python train.py --encoder_arch="resnet" --translate=0.06 --encoder_norm="batchnorm" --encoder_depths=[2, 5, 2] --encoder_widths=[48, 64, 96] --text_encoder_activation="gelu" --text_encoder_head_dim=32 --text_encoder_parallel_block=false --init="kaiming_normal" --residual_init="none" --warmup_steps=310
Rows from block 3 of the text encoder, named by matrix and row number. Rows with one number belong to one neuron. Each number is 128 + 32 x the weight over its row's rms, rounded and kept within 0 to 255. All counts start at 0. Numbers have three digits each.
# fc1: MLP up (text_encoder.blocks.3.mlp.fc1.weight, 512x256), inputs 0-85
# fc2: MLP down (text_encoder.blocks.3.mlp.fc2.weight, 256x512, transposed), outputs 0-85
fc1.88:151107166122104155119108118132099204126185117088113151184137148111131090103094126165192088100084083122087121119114058184155156219129090171146173101115080145136096113073100122129149118064121071140173105118143157147075150140122191162167112143069111117184126140
fc2.88:128126100113176151156085068139059103092119128093156138109148147143152137116179117153107146126164101165108200109105132093120108146140160095134149139075152127172091176121089141153140084156134164125093165180143159152117119061135128150076124123159186182089156106
fc1.89:140103169149135141105136179149116180146147115130071098154095174177150105124109168102148054133202077106124045113187116118105125078110122174135104143170096168104152136100159108143145153117089106160128096096146163119117138111091168146156131166146170120110127124
fc2.89:100108130102119136115095094084118195145133113104142158075123069111106103119166116133101156126097159110158158154138088141137159136103123134200111119114154104098109172116105183142143157082164147124178144100191130168107089134160137114136108085140109129131134172
fc1.90:117156140150107154121155200158143124094110171151112172123154162147181141140169085134102114158103104151130024151192077072171110125120107087164095176165149120145124132090161139146158128142194148108126092129114076093049114108116104174105109083112098133086104123
fc2.90:101201073091146195122127086144105077100116057104152126136101051134158080128090154152148140104151118162110162168153156168118129092177143145135171080117112159104131137155090149061113187194077093153140118174147163116086187150157155125171183149187184148066138162
fc1.91:094111120154089120161162159140142098132150115111126115155118156171112162107147139110179100111106104131087123181186081193134228067134104110038183125155140096133122107086146137150114144096177142100158120147110177123104130120210169133061105082137137157184170142
fc2.91:151139088089125165126148095095057202148081128153158168168159163108120085121111142135122142104192093078111153152132135084035127105114087147136148111119123180055160092114136154139066184113141132088114152102106141102141104136117099092124125174094134115152153142
fc1.92:142115105142183123080146083028145166136139109143116108123125085136129103158091100107180102090148094128135180116158105123128168165067091128107185152119167117135123144098141125123207164108142064150140112087093145137112113123134149167089127139176142153197120135
fc2.92:121128157127109139140125133181142079141105111126112091098124104098139121120164156093120157197079149118084122102092144148066118125122168097099159208075125121076168124154158164150155126125067135077117188098080123091190144110110122102138128104144100125156116172
fc1.93:141139137108142171145127121073146141142118116100120110144141161171143098053184199135082098144165122134160095119116171060153126141098139122103184091155103084085197145138098146127123114102125141117089132088138146150107086144078133112151063167145080138088127119
fc2.93:163138121141079176132121092115133135153172175078150111127156123201105096167149118131119156136077123119126170115056161111095154124156179092183192092102137090100105122160107079121102088153155169085168184140089114103087102126160144139097144208070182201135118123
fc1.94:133169112078121133132116076109147126093134131187060113175138139170134103135153086155129086096068111146112092066143129131135138187150136144098165052115155120133080151066118142158185116124193118123124122095114163130071089095114225146167135169086119186141102136
fc2.94:085102161208183116183080122201125122146139140068137115145145161070125070149207159113164167106148108124103124163157124080128116156163146100137039171136132102147079100187138143104156111149093120098103145147121112100159098101130116153155158185129146172121134118
fc1.95:112140193122155076116124170103077092081128120157173159200147140108149152143119102137124087121161107085076127187140168114125107119092137188155152139106124101154149123130141092106155133119111142118110120073123079112100093101134087144137150129090099044160118117
fc2.95:136099094078166084199055128190134165171105130121075116159118124147081129081164121108130132133118066126095128133091116206107202136113122064153135137146170176108115109159169146118084115081158099189199157126179134125115159147121152122098097115162130174122197114
fc1.96:123145102173134100102134160163072122103041122159120150190110082121110079169151096145097122071112144119140083138087152134122095129127093138126115109129107143146151156115063134182165167150157122136095150000174134100142084152162108080084112147089119097135130149
fc2.96:140175144134103166124112143103072097115052125126112172119095139129139150160090112119100124148200191138139102169172100135144148147159123151152051135101180153112117178096201134133126177083142169135160191178157138156083111138152111124127135092145152117082079123
fc1.97:147135163143127113124111075124113143132205134157098070092103076119157131111120130100138121124132138046064122142143206172148130130115093127086108156138100137106043119183120126121118170172100128132102083071091154153080168140113155165172125108114134098147109093
fc2.97:149068112097096151124175159097153111110107133072114093083088108137198086113155140116106069164106099230175092109169163170086123137116119091110122115174113095122146174120110114145139077066098091076077116163144142139097116133124115099118184090168171168108181137
fc1.98:124120121073115149141111161083160145137145198090129149129092155163135106072192097120079124157145102109091154145145202090131110134142099188164165154076172124082146146144120146099148108100132130147175191154106155086106093134112117098057132088114086154152134143
fc2.98:113153097113087146098136144133133167102093090130120089129129133128153103126159088073109162119110139140180100101103105114013109124167130094152124212118143169186114158162126120126124151124095154152081153073104128168092132176142112151111124189127143129110128162
fc1.99:155140155101072142074048107136159115114055147159141106099159102106139120207157200112117072132099130118144115149151115162211116098168127080146128118118122139105088141167155123103099093120119170058187162111106137131107108084146161128141092111149111106133091120
fc2.99:141097115095192146111109165146104147169139141066110140151157179109128117122116099130128159098096033115119102080127104138125165136130129086084135136122128172136139137166154122089110095186134102167114105189175159130181075164107110096158145212112100192104144151
fc1.100:138107122143101113111172138090092180147133134126143112188157158082138148168155114137167157123111106126136068047211108133139099133132119121122104093167150145117166112123129159164096197122092115139117091113130128140096142104162159072134148101171207140089176153
fc2.100:191177172127124155096136159170159102118076120107158196114142134167126153161145093139156147115147095076165207211150093119152113141078161133125122166101114107120153115122100161099139072148148106136132104150142164092113152074120102121100136157139060114175146065
fc1.101:140113170074113146099161134131130081145070133089112153097109140107089124100137143161134135136109111142115095146076160120209124100084125131144142159186151129127079138135154129173173199146116133160133132155142119178183125156138138126138137077175137166137161120
fc2.101:163165058161127072167027177084097137189168108073115124137068164178065185197150094103122131130095156162142130098107102111085154123160145209123144098119071113088124109110084094121096064104153157041112146099156102099102120143126147131091132187039140068162107133
fc1.102:122168091140142071092162132105127147103126144103123174105150122139139151202125125101124128096063134102140071163120154149207113129140145184095169151098136135091113036101125203171106075133165157106122066151116149139128177126186119185142100129109135153085131144
fc2.102:068128136144104154138139164105084152120155119107185165136154144152196159082097164159085121097168099124113093144098085045135113076138100133127090124148125106166134191135181125087139119127109100096166176080123087101153135141121135116086207120106141114134162092
fc1.103:144152060124089098103211157104124138122141106192186096160124144106169155118136152116119104083087120105117183120168124147125154135068146156148140113119064099092114116125133148160065148137057155087148142138167092155136146084108178109114153115131178176165138074
fc2.103:122155175173168184112113134139179155118106121089154096142133079091088145074146203163187132175152164165193118135101051129131102082201103116130173133136122160095111092119159142143163110107159060201129146140075150133156107124169085100106110162187128075069147147
fc1.104:089093141156096093146122172155165122124157135140149148182124140114092112120088175120124117138131053138164118144145180109187187125118148085104132144142115179104058141119150068153135124106106091110154135176065053130137072110119103080118152095173165185141104098
fc2.104:118165098115127133099111131092090156128169128162165136146130106146057172214152125099157109104153095165075115165106084136123148159147060179132108127104161132211164093130127153093104129168151156079081132088122169128098095149088155179127119096103099118115139117
fc1.105:118065199144077098096101218134157157093117155128117125139178097157166115069075083144175044094140121136103116134156116140099097159160163085103057155098147089097135068119177132128164137052072133095181084163134094142099110118085151125180170161163131137108202074
fc2.105:126150037118111129080217074056091145165086095133130144099094149112174065203101158107081198097094116145120129131158164085105140130131124162110139056113117106212146185146103116107138199170143151186109133088159137141077153123156126171119178154176155112059069113
fc1.106:118126141153149129096120100130155087141150164112107059115213113117093178101138147147143127139200140151071181124166083103123084101072144110192148183080140113151183150105129099102065111076104091108110104123118185171054115104098108162159141114064143090112128139
fc2.106:147105124115110150160140091141123183060146087195091161088028122154181173121144188160109117129166070074142148116131174177157150140167128117090059108177158106171082140097099160127121170132124151158134120101134130072133096129166164114081117110144085156151120172
fc1.107:182185119099123132163124128088121113094102108158130155194146111131108151160123173189143108097146091128139112120131111154130175175148142149120102130098150126120122142133176077111130177098133104139139121122095110148134119080181099168187085111151112136132096181
fc2.107:150098157104094073088181132155154113126190073102143140150119179119133114106131106100132146122122105174156123121148136128133104113132062056100129108154054153078149125147160157152098164092141156127151166222077161110177118095074165110152103176115198127099123078
fc1.108:151131164143123108181116159077198102094126093111030108148142090144159191112174142151074049086137118129094092152093119126086104147164157103144202173099199124130181145170116156100170099138130119202127161116175096120122128107138151118082119120172131127167111182
fc2.108:186100067156126118099161186151097126117176148168169126126128131173170031130046158093154142140129162119101133176180172112123127055087148159081150142103091171154091102079128160086122125174125137073114115160102186133178129137151135101160118141101096065208147082
fc1.109:139146135168129164128147137101082147122163159159117104096137158113092139157089137110150118093112133175121087124145149092131180067148105176131218161097151092139172117114157178164059149129140140140132129163092154088247099116086173150138090178150080120178165126
fc2.109:154149115133101122129094082125124139078136094074153108195076121169138173094107103163129130126186134091129125163069122156079166136067118132126038142210121173124098163047129127161124158129105130084118149104152075137157119106165120101084192117117117180125128132
fc1.110:129134165148089149194112165143093177111175102124164064119087090044118121127095176105102108089126099173137119095140107124148120135125116061167166101133102141146147099098134152161097152116145106062131125117160105236138156138112080069133103104158080111113149125
fc2.110:116095124082142144063143145127157100143120113149129140135158165163096172163170123148150126142147101126154120125121122132112110167106163133176119110107093115128102220158111089104126117136166052140067174167113184115095088119153157154162145166123116061094122069
fc1.111:109151096085094100114143112122081095122194085129115128128171121148152088112119171166208081142120142111186156154145144116145087158085210112116144089116153178118094125145148132120133088116150158131206119158161127141061074122156077153100151109142151132122123076
fc2.111:082169099147106127118175101106127082104134176068146146153135116138114133144120104118144107131200126131086129080143122073090164188202138114106097139086109119167140180127151133156127138158131120102119095109093192130128128189056158133133083081113055155149120116
fc1.112:114210114096158101088114127138158079133078091112037069157137092054109113142121161152127104100105140126194124061184106118170137085135108060080119209067112138104143140180056084085119150127073077139183102039104158135124114171174109108123093149146158127091112080
fc2.112:109171141124128163098135081124146122138143137118182087124113105080169070134111140113179157209097099173091106138084150104073112124165158149174112108138178056105086119056120149161110121134114136175134176131132068149160167102080081125110155086090137103147091098
fc1.113:119074108113062112149095119165137081112126135139067091132139144116129178159154109186106032168126079114109133148117099172129123138124101159115153133152187167078125090132132090108164117142167130089137209157099115150126071156063112157113106064135151174137094060
fc2.113:137170189121141184137158163105114138140170146076139146148156088149114189120143176107120118045085118106060137110097102142156083131158167096127074143151132088182134154112048148167090134120108111150134098174203163079146132123127102097090101122074098156156167145
fc1.114:130158126150153111077133102115117161186098108086117129211112171100084155173132119116137092183137163131128164050158152149146100158100069127159128113122141140070145087125073161196158173109069072123143142132202110107146058076097079116157123107106156150135135117
fc2.114:128117147172140199098127077093148078115101174153119119069143133157098116103173156145125105098168136105118110140116149145170092124204158130122063132167154088177119119098132133041113131121188139116100087104067147096093085108184177114166098115125146097125159136
fc1.115:097126157167086197113180137164106154066095114080127131159101166185142088140154101119166104116115137091168143160158120117147134104101112085103119124206155109164129084130100083115103117098115146105062102152133029170135088138170104108158185113102143076156100114
fc2.115:187142101110142111159033118127159131110097177165199128083156101071123118145143127186123183119159167145093091154153165140149126164180114151112195093080108104086123179089088148152162149107132095128170134106123237101107181123148145151160093165164126145069147159
fc1.116:076141150098015099086131074116133099141177120066114056158122119132174079117141193182151117140175176070152102116132113108138121137119102155123154192125093105152084148125112119101160090130107085129165082108093108148074175092050101142058126147174147148161127098
fc2.116:119140149156129145108102156173218107123136175124145127158127131078160153102085105154167183135107082151110105133079145132188138183087192143144102123097161171166062155094143112131067152176104087132136105098124178141120129127122110087127089071077102110132120146
fc1.117:124121070128158127103159158100140120083163174094179113159113067089174064118155131085150057082076153118110145144150163166107098145185157117140123141104135120132161067057147085048158162083121153106165112133100123146137132145146159110138032169126101147112129105
fc2.117:080113117053119077069127099121123137165102086172174149120164148071154146154123150132123098098112163143152135123125110100133173147132128144111056126127146151175124139082186152096103107137157133121140093127079102139125133148158102188125131209116148141100064100
fc1.118:204126165142123129116145092217121072128141164136187136172134122150130116040139126094096130153126137089125137184103118141139163217125112145147132114142132135095192078156126124137075197153125089098118068158173150118083121051082142148163112086137138122089137079
fc2.118:109087106114094116198077168112086146129173166030061075115121172159097092192122097159155116121169160185143175097118169130056174121127128127079208134146164155146091182138167185133213137120118097119151110119132079123155072132111132104137094134129131148151152142
fc1.119:111126128104100101171094105107114073149097131095096102228127100144064181111183124158108085115136117108127099132104156112165114180119155131174105110127160110179119114154087179126163156090101114117146149144078154096112155092165066183101073152120122160171195140
fc2.119:110097134113156072121153151106079178128170208155138121082114147136176126224130095115146123120191141126073157152146134083117117136141136099126143151136102163116102113076096106109138150138129087065121081116103148205091102123143118095187166141111139116116066118
fc1.120:135196131119090129158113146172131114045153173176135142100095147111092153132113113096110083108076122109137113125094193132108103147119121101122126071100122095096166096124129158162127128123046165135127167110110078126079114155131090146144181109078151139098100193
fc2.120:135100166124133128104158051057132114156117087057155091114143091125155106077183118107148156125127155144132157135120044137172159155104130143163115151117138170143145114105150125114189102108139097150101153094091144174136154070166188066146143120136096139100162093
fc1.121:125137102088103083170139180124094105106115120106159149124115119113131165115052146050129157116128132107134128176143066076176136190122143162135125121119145154109136134086186130156126116103109138175168164096103162182111155102111142155105110086171192134129112121
fc2.121:149125157143157164142083024129094150169165090180114057138042141055175131156103104133166138199166106175104123125115147135189101133116153124116115163142122118113089142125168144138095116098159078104119169165128084129184088039111140150125128120142124134115133073
fc1.122:139080082130122142120159155124143163103102140123180120150141139202186182129114065112149165122151102156125073115160141153110195161077119081073152118156152122067206142127149120066095135154136136111144125143184086122150053114104127093187135133062112131156121162
fc2.122:123109134145148141142139238114128138140079130145121154087140091060135074129097114147117137128175172132162093171172122120142053119141173119196144143200084085156115116102120109166153150110148170160130138137087147124118191119105102152168138094149113141132097059
fc1.123:118159160090123133177147185140192114160077172100174099118134121255177180192109157085084112109116129072080143046177176104118142089097173130077162129141170137169131162162126140182122115172159160127118182165127205152106126101143123107129128099147158126171143136
fc2.123:114122078169111137083165146118122113111131141140157115128134169040112172140072165145148159137115164152151157173089111111170107122142081153205161168142111117052092117115146146107133150159124085150063119103116054080117187069093124159097159141055223154131170109
fc1.124:105096131121123147172166190127060157203091188143116138169124118111159114153121135116126084174095145159122126127112132101134079126145162076155079052144159137085095130106090163117150171179103143130129082131126100078147116165157101111101146166170090175119119103
fc2.124:170126118147077137143171122137184127121071097136138154136148098155133147151162142147103124081195041124138142153193051112091155150169128148107194169132126099190147105166142109118093138207160113103119181150119117178158166073121105115144121129163152070171163093
fc1.125:164100113094081146133158124147134184113143157102111110139069155184132088166059099241143112074121068145120110093135123051089189111128183120094123174110106122077121139107170112114058135139091179106119127187075131116114080103155089144151151111135143118117134118
fc2.125:124182088128116193138112116063129151163080166139081194135168187128131144119094097102145088187085156136107050046171082118118172154154126119168211139086107092105099157107095113160106151171102160146150180121128116123085137117082197119150142112130124116127203140
fc1.126:137100116142164167116108120170151085135161161100150114140131124122138147067186137150102099145123153147126073086157112137113128127151104143091108119150160193170107082100103173128147154152209046146179148209170088153136128122100179129162161116173115133123138128
fc2.126:099158136131133136119154181098116145133094108195063177170087160136127091136101114106132162093171094150086194136134060123157135092102081134115067155148115066123163171138135130181142141100127153128109106077155141170097151092157085063133121170102145171118131143
fc1.127:116146137095178205102143174108108173058077132136155192128173149141129102153184148117124125114109114117065111121141123120141152139153137142168149116097145109137115141178192130150127123074112095130200071084115062177071142074116134096142164176084203092143109083
fc2.127:125124116137119155136114055138084166155092103092088084126152145130150117120109124068110121070126116104155190090124089186116127103149156091094127156103115114138136119130117131163117114147142099205104114098193207139223161184160123158120096071164085114160108096
fc1.128:108131128061172171134069124110168106101141055074106131143148154092132171081087152128129121099135206124071090112145101143159191099136125120139151194109162180141176130116169149118080117110146099082149113142194076143128180151106142117135129111094191098088104202
fc2.128:154178175132175073079112150135082112179130133160134135142103163112112078187117131212142112139147091113117098139142168121128089100138114167134080111158169138073138126142110144122143121127100183149120148169092131164137123135101144126107108069140129094106148121
fc1.129:119127184114125151157146127115117136082156179098104095131110105107117070085153156155143141153139114100177158172131090189137077128079135174155058142146130115143140068182115131106098191076151160098154156130144110137146177064153185085195163052165139152167110123
fc2.129:107105043155116061148090165124134134148092117161101104097161170113130124195054111136121168151105109127125115093076177097162104145171077113110121136150121126103133138060132123111129138160132109198096068188143109117104084140146097187053122143087126096107165130
fc1.130:162166103112126156075124123162129133148072159128075128138114139149113143117112169095132086208180116163155155147119119108148154162115095171038103083150107198128120184125127147115146161150102101164127108141179102144083072087146146111151100058173137124185103129
fc2.130:088144203086095149088125098144071155083160143120101124175136133116152089140048104124166117096091124149104116096115123168136076121143131144169138152171131108116069120123156130135142132105156170081203123135109130118112130128091197170149176138089144121079115140
fc1.131:099176160090110170056135118084130160127141207132119107142122157165163038134118122149143100138162138137055125088164138185191126141122130144096119146168123141124039148079140120114111164173085111189173115067125132120124118133153163184167154116132148150090081114
fc2.131:123112103118157118161188095160144144109123089121177091083113144124171113093097156093141097104090124166105117135117120157055136133205107172156147137131159111116143123158148104136148131080139097093119102147118136167089156143112117098091161130146135150130157118
fc1.132:118117087099121108117142133195161129031132166126172102108149075133137113170180113119153129078154183091236142103110103134190104109127166121141094142159131082117111133182110115148076107128088111089095068099133154089075116120090114164109085191118153088093126181
fc2.132:094119082170121120112120165139111156145157157142164189142148147114151193108082099069097175157097066128094153181153137132118140090095089126128153096155142206169168121047124167139123147121136141123151068113149127125150106125143169094084163107129099119180112114
fc1.133:135116170124124111078063155078155110201147114123142156162150195119129122107116157146177162128101126132157103090143086124115059077069128117135110169128143147118147119125164063103093145086154128123133158165188148118119115137118085075079097105128115154091099118
fc2.133:062117157087147157144118129135071137106119131183083138081094154125101154149091159098137118082093152125157125134144174125190143193146103138139090114067089119170131096158164151164131074167115149141088075106105135139128126086137118125156089148137099161164188081
fc1.134:090187180123114110166125052169147120089184184173162106083149147123110141072136096135140144185113124121136171095167147155138084136119118094137070159169141139114145097116134150173175120136097163156117143185105111120203117117089120115140078101140153119052102105
fc2.134:106154136067135151163142148121163126140111178071096095162144147148175129128168116115115100160162119158163103174107131153107106148151132146146109194162148203076136151111082101100143161120120042073121129112185055123146145141134133114148112112157161118111124121
fc1.135:085120053105144123152108133113114082137090100163174195136106139102101110111152088161080066125129095159165115111114136128186155086090145144124116171099190158135172109137154148114156157101125158188131132121094095181102107055099140166148066122191147155085161152
fc2.135:181134139204136122098183092118134124119129068125084131115148091075170072092142161116125157108108120124130102116180137125105112104115134111134124145134075137085146108127113073155153122182143099079100129109152097119104118135149076107162134157138085149174097113
fc1.136:119049069078098116073185116147095163123148144171157159153122138153118162092169203158148094086166173133129124122139105128144177157153166172087124103189110167155099154102142122131116104093157124149144161183104147186142125121168187142128137108137133080158087133
fc2.136:080160099183105103131060089100121085121056053108111123187099091129186125108123099152139104118114103153132186110117118156151095148103078064164159128161135173183101164140204226135158175094142081147096092101111112114079113116146185151126133157132077126086156102
fc1.137:191155137133130080083126128170147110166146148088155108199177174151163148172125059107141102132146121165063090148103171130130111098118091168153117145137152114099119098182131123140170149103125105103196132146151128129162117095084097053101105113093110106106118151
fc2.137:139126149158177178151084175145124098122115134134117126141088137067148114118111136108111144114123124126107170064090134103108136135183127093161125156153140132131116127091124136111077111129157156144115093120139114143126115122143148233169142111176157149133108092
fc1.138:135089148161085114120155097060132080148093095118084139097153154137123108118128132116109161153115137087190121105157131111133159108127123111085169166166125083181129110164142135194091128155144080134131081194032079140152171146152132127128132136113099116095165093
fc2.138:135100162138105162165102136157132193143127125153087124188133142123164190165135170114120104157161114162138157185158158136120091119130113113199113082095118145085084148102101152071126112094069137118129118147132106140122141123098137135177202083130137172170112092
fc1.139:066109136124156082157116166164079091139119175090110055120197112095100143086103099130136104142141124167127156067111111089100172171099169099110128170038155068155153106071121139113074120132163073131167124137186129142119105111159159182083151158220169221105097144
fc2.139:125128156105119126119159071087157109103136085151123153130125124148106150170151158155142144145151134089142115204092132145176091121131123159166141085203086183151143103139157135174171143126153162124041112140072130106133146134117122120169100107029137057122166088
fc1.140:157118115170169170152105175134140141150206151100130136149112102130132156136110122180117096122156150153106051116080186144110125122143151153108131202084190084124150186090152096061081121149115074169119118113119084128141091177163125052139090103100152172126162141
fc2.140:150198142170152116119127194186148129102122166100161142195164124115079115121153064053142159127102126161198166084140102131095066151117083157156110119128091146126112093145174149171162122156095108148110121124146138100186190109131137106158199144114132088106099109
fc1.141:167068120101138075085160137164112121144098100148199135110127130100155116072105165162112114113164154154062133151164105081145186137074149115145158043172143182130167106123209102092149132115115139177079161178072166085099129104056096120102124119176168135094156119
fc2.141:155116109114119166059120160115105146120155088147106125130118115109091141114152137113154165167119063106089190131134147116137102067139181124097122157150074092085103157065166137133110150092123098104094111151109115143147121098123147126071125150119106138148134092
fc1.142:141114157107094155155180124137145115115177125090127109132113120164090155134114117104199117140100111102133111084148094145093122115084099094125159083113051133115096109078106116148168178149149108161053185147181138158113124133126113107106164154116102155133167175
fc2.142:135100156113135135141122139128089139163193114166148085117140152154118150137166145131103134120147151158133119098106111092165134104153126103118129145125066143103165184160139099062151097122126090121080084186127120069088110096141098145169179108133139028080072130
fc1.143:135108151146101127133109091109116072155117124117087171134231119123203145131043105114140093200165148096156119122084096118125110111103138154129139142151140096080116156090115188132102113196160158195141123106147097205081131117124135125142139118127109155139109081
fc2.143:148203140082142109166105162148181149063186125145140138113097168143097076133168172083074137190116100189135158170159158124159153112131152122094162210106153119156183119122150103085148090109105137078155159075065152090165141224095194144156132189087143169214202151
fc1.144:130109176096131177103092082094129168136120133172120163118108119101155125153039148110090126144064191101235148134121141111055195118165209154119087171141147150128112158095146156125142106119083097154123097098076103138207181086050148150153094099146097133201093115
fc2.144:134135139145111074173120146190047162084128122082146170151162113149139139110133053113080105153110129128124081138109166077151167143102160096171145151157075069121106124183103120202157133176116153108121117160180186102069145146154150091113089170089152084125074135
fc1.145:209141072124097092122098115093166181175158182143107087184161118180177204135107125178096115110153075195167135120104083106148167154162178125121158137127106167144131126069179079101118148132128125153117118082185161135092145124177091135128110118140140104136096156
fc2.145:053123156134154131148157132096132126140089163140148183098111160134152103145146136165165116111142107078079159117191208090108102120128116162162105106119116101061163126203139167077130133193083145092147119087067107152178121171114139113163150092128117172116196187
fc1.146:125114135136143184166183134111149115040127199155106150072136109113118108129139087128204104174113124207145157116132126158170119088091106135161199186131096109137147135114076112141127124156184118117136140054105085164149145120156123120104160151134094118153071124
fc2.146:150112149115145109095114091137133146148177066118158088141116140121138169097119130162123113147145110155104147142122143163125154130115116133071103120141205141105082126125174201112111142090124087134129161193109113088148109100169158127089143143155146199103111123
fc1.147:167175174130146093071135143096143091168121078117179163146128156106090097089147156102124109114135133136131116107072107132194096100152122130155085206198128221183116138089164094109144178147191118163091099113184140113159119135138178140136179051119150127154134119
fc2.147:147174137152145087186146099107115133129144118077025132063139080169141090160067105124075152115089139135136134133117190115070144102052120101099154088100136095109127106131126158102184084120146135115209155144103061133165112114073125134077114120202117167148151119
fc1.148:126084142138175127165106146084142133139160109113054146078072100126159135128090099169172130123129088148165079106098153120090171112114156131105144119132105121111149100056182098108112155199097132169115109154130134106093138124135139107122114138087147094177181143
fc2.148:110163177129120081100191151117048109058129177112162096112153139119107099137138136142121113159138153110111163101120152130144177110142158196197129124097125124086180075100160084146111101125148092120164118134132103208136094156127143064133111127125142101114051137
fc1.149:112112142137089090139148157155107137107087176102122094114151150151134090123146117143122145117127198097097128060115150176101183129094160133129207144085123187155127132152145159130133105152137040172134131153206097109091116076071122133121111159115089097107136131
fc2.149:109172139167066114104125185153154155079081122067166154119098099131151142155094069110142222140130112140115126146124162119147155143114143178092129049094108114114105114132097095077189164120114151173122131133115140100045147127150089125127178137076134125115133113
fc1.150:139153165117083089061125106138115130141061081099095087172122158084121128137203083155181135094111161147205084124177121156189136135185101159155188091106131085105161130089095100112154196117123168144126182081118145156124138090128114158154177147106110088119101139
fc2.150:145160165116161121143095167084176161166122145114100188144126191149099095180129077104134163158155109120071124120110215114115122111066148193122054116180150109140111166127197130085094159143130109092020113092151134120129116101152204137155140120054129155091147122
fc1.151:083125145104052157063134127102129115109125146080164105111150188133197135163153141147143156157160180132158095072157142174152070130108142056128164133188117169146111132166151173093167146176152101119110143090136175091118121098107110115174147074119199129079126165
fc2.151:168107052136164145110130123106097125140095065182157170114111148167109109164111100146141134075100075083086141123152137129130135113123130115132083158108208118168146110101117139146076122125153133084105178134096065132128095086134149154118168153154097068136166145
fc1.152:105084136156110115154121135112104126114141067140108121156141132142168156165145189119140110091129135138122099144105109127145140118164097162126152194146047159111052080069105125092112154166156094103148099158089172174203090187104098119144157156091110142120128121
fc2.152:124176123152148101145151159139118104148213128175095097106097093068065105148172115136147132124107115144113174131103193142116164104166096139137133057098138058164172127169101109156124115150132100107133080145209063081117126145148157144070160104108099127166137156
fc1.153:112095107118180072134142108088108183112145141086173109144139111155107096091151069124092114103110118178137121145131115114093129154130057157114162101155142117146125107139108177127146189131149120092142207100125172148140183142120075160108160096100086129124125182
fc2.153:094119180189093192134105115114202135123132148123138155144139124125131122144115188165125116130119138153181107107090177126146060172134189139164098164103152174104101139127169144125065100129148119123089118133106126146137151131150166103117097056136135155157101187
fc1.154:141126118097119100148124147145121128065189159125130146147155091094126118158146163118106139134182122086154143123139167112093070093129172109097090129108135145089128151096160086093103123169146117108180158091088106150084140165096084109115179108109132155132076178
fc2.154:151163139125143110122129101051098151131137116110094131115105123128152172096081132098132169091112112120158154109138095111204129179132098151141161123154125112118117119089136169141101102177130127155147142112153123122162119119145110176173140105109117159166116152
fc1.155:101172099051144112173181143113117096144165154198197116143134160150105094102185123143172138164104118086198175071142106139106124136080164175141109142151110111135153156101127133141079086100100120165095181092167125136076135109125072098074070080136110094113118090
fc2.155:071090117157139180083098102130124116153062122100092083108077114137160165068099173145133082099107138124068106172164104137126055142140152083117122151115149164099142130180110128131140077129115089048107129177072153122192114150173133153141139096181061149102153131
fc1.156:115135142156098147094140112169180105168128147122141167083131088121121108140153148102158077158150105097187127112131182154177074089129123142107125072090135103089107123085081139111179164119127074208160110146129151084127078083099099091156230138132125202106139059
fc2.156:138188125098185054092142141098117104151127194097098129121143125218092132160088104162095150153119109122099163170152112109100203125097172163094109128170153173129124132137165127148111099179102148108143118117113142124061130170081141112117138153107140167131104166
fc1.157:140100163148162147078132148115086140119130121120100143152167105121158132124155158137080125136094132137078133127151113148112146115136127089159203118086153218084128119147086122108157094142126072116129117085151152069128125127125142131158095111108123136150120093
fc2.157:170171107144103102078126162110120139152115191123085142119060122131111145161147076137139133072147109135169061128120142176137159151144146145187069177129113132146090125120146109122063124174102136234146081117112104148161084103132106101116166171089132118099168104
fc1.158:099156080084112117109161070126103089118092107142125210180109134099095104138134112156163117064114126131140094092185138111171136138140189130108099173200121089189122096058117105155148164175157162173167102118116108209145165107134128142139135135161140111135112083
fc2.158:155130169122096150127120141109111144184110123158156091160149157113120161151133111099122200173103030105140106141155144116097138177149140137124112147109094128154126140108133113091145115100154114114136153089085071147083087186144181112155110184078153094103105200
fc1.159:102085099122113207057076101102162153146191136112067109095104125188120139168146107098081109155143129125147129095099068176157074115131093123122083072105108126150110161143130140068095147097104125060117142111096068182129107101072108091113075114104149110141105113
fc2.159:068100170093157095152149145135133111130142145131098074095170122115109114144091096120161105139093098107057038075048176128145118163078109089173104110111065088103158148182089108149158192148152183147108108155118166132125081128111101164138158103061071113131122132
fc1.160:089127119151139042144091139127144158120166186118113148152190152133121091071123157133097129174093126131153111095112126082124173116116061107156110153160066157153174125104168114143115151155113109199090137144166122164189127130112126116219101107112149090153113092
fc2.160:139105107169123199134153177134086092121170110162136082101136129158195161137161055141139158140124133151111053167141179143124142125144128110118153119144156127125126119145100170075101085090167099048150123103117113145111060115145168130004123161097114135074124177
fc1.161:139168129123128083129106089132144132117134124142128167127144175151072133137133090150123173145087112132122128134167083101153150163190087107095161102157080084128120179102114168186173166182112090162174164188129164151094168120129169064071097072112155118084126116
fc2.161:106119150138139171139117141156186092155171166128141112129181150090134166043171099110145086128182095114152134087053181161104111122097137139157126114143128167127146168140136139107160104105136170103142093047077077117158045196148140096178103177153129160118098099
fc1.162:121140135071148067147113148111078115087088165085116124139102153118133161115163190131137147133079116098105083029139117149161184135136143202126173060111081096124109097114132111128101127141187155129148136110153179152131095128159140157126166109170118161130091154
fc2.162:126084168103047114071114073113167113189157117174160115134110107136102107130167113064058102129145128171170156229082144116142077121171070078149125145132180174113090145152124109086103122122065138137115111153111148114135109088115156105104085124149115123143102098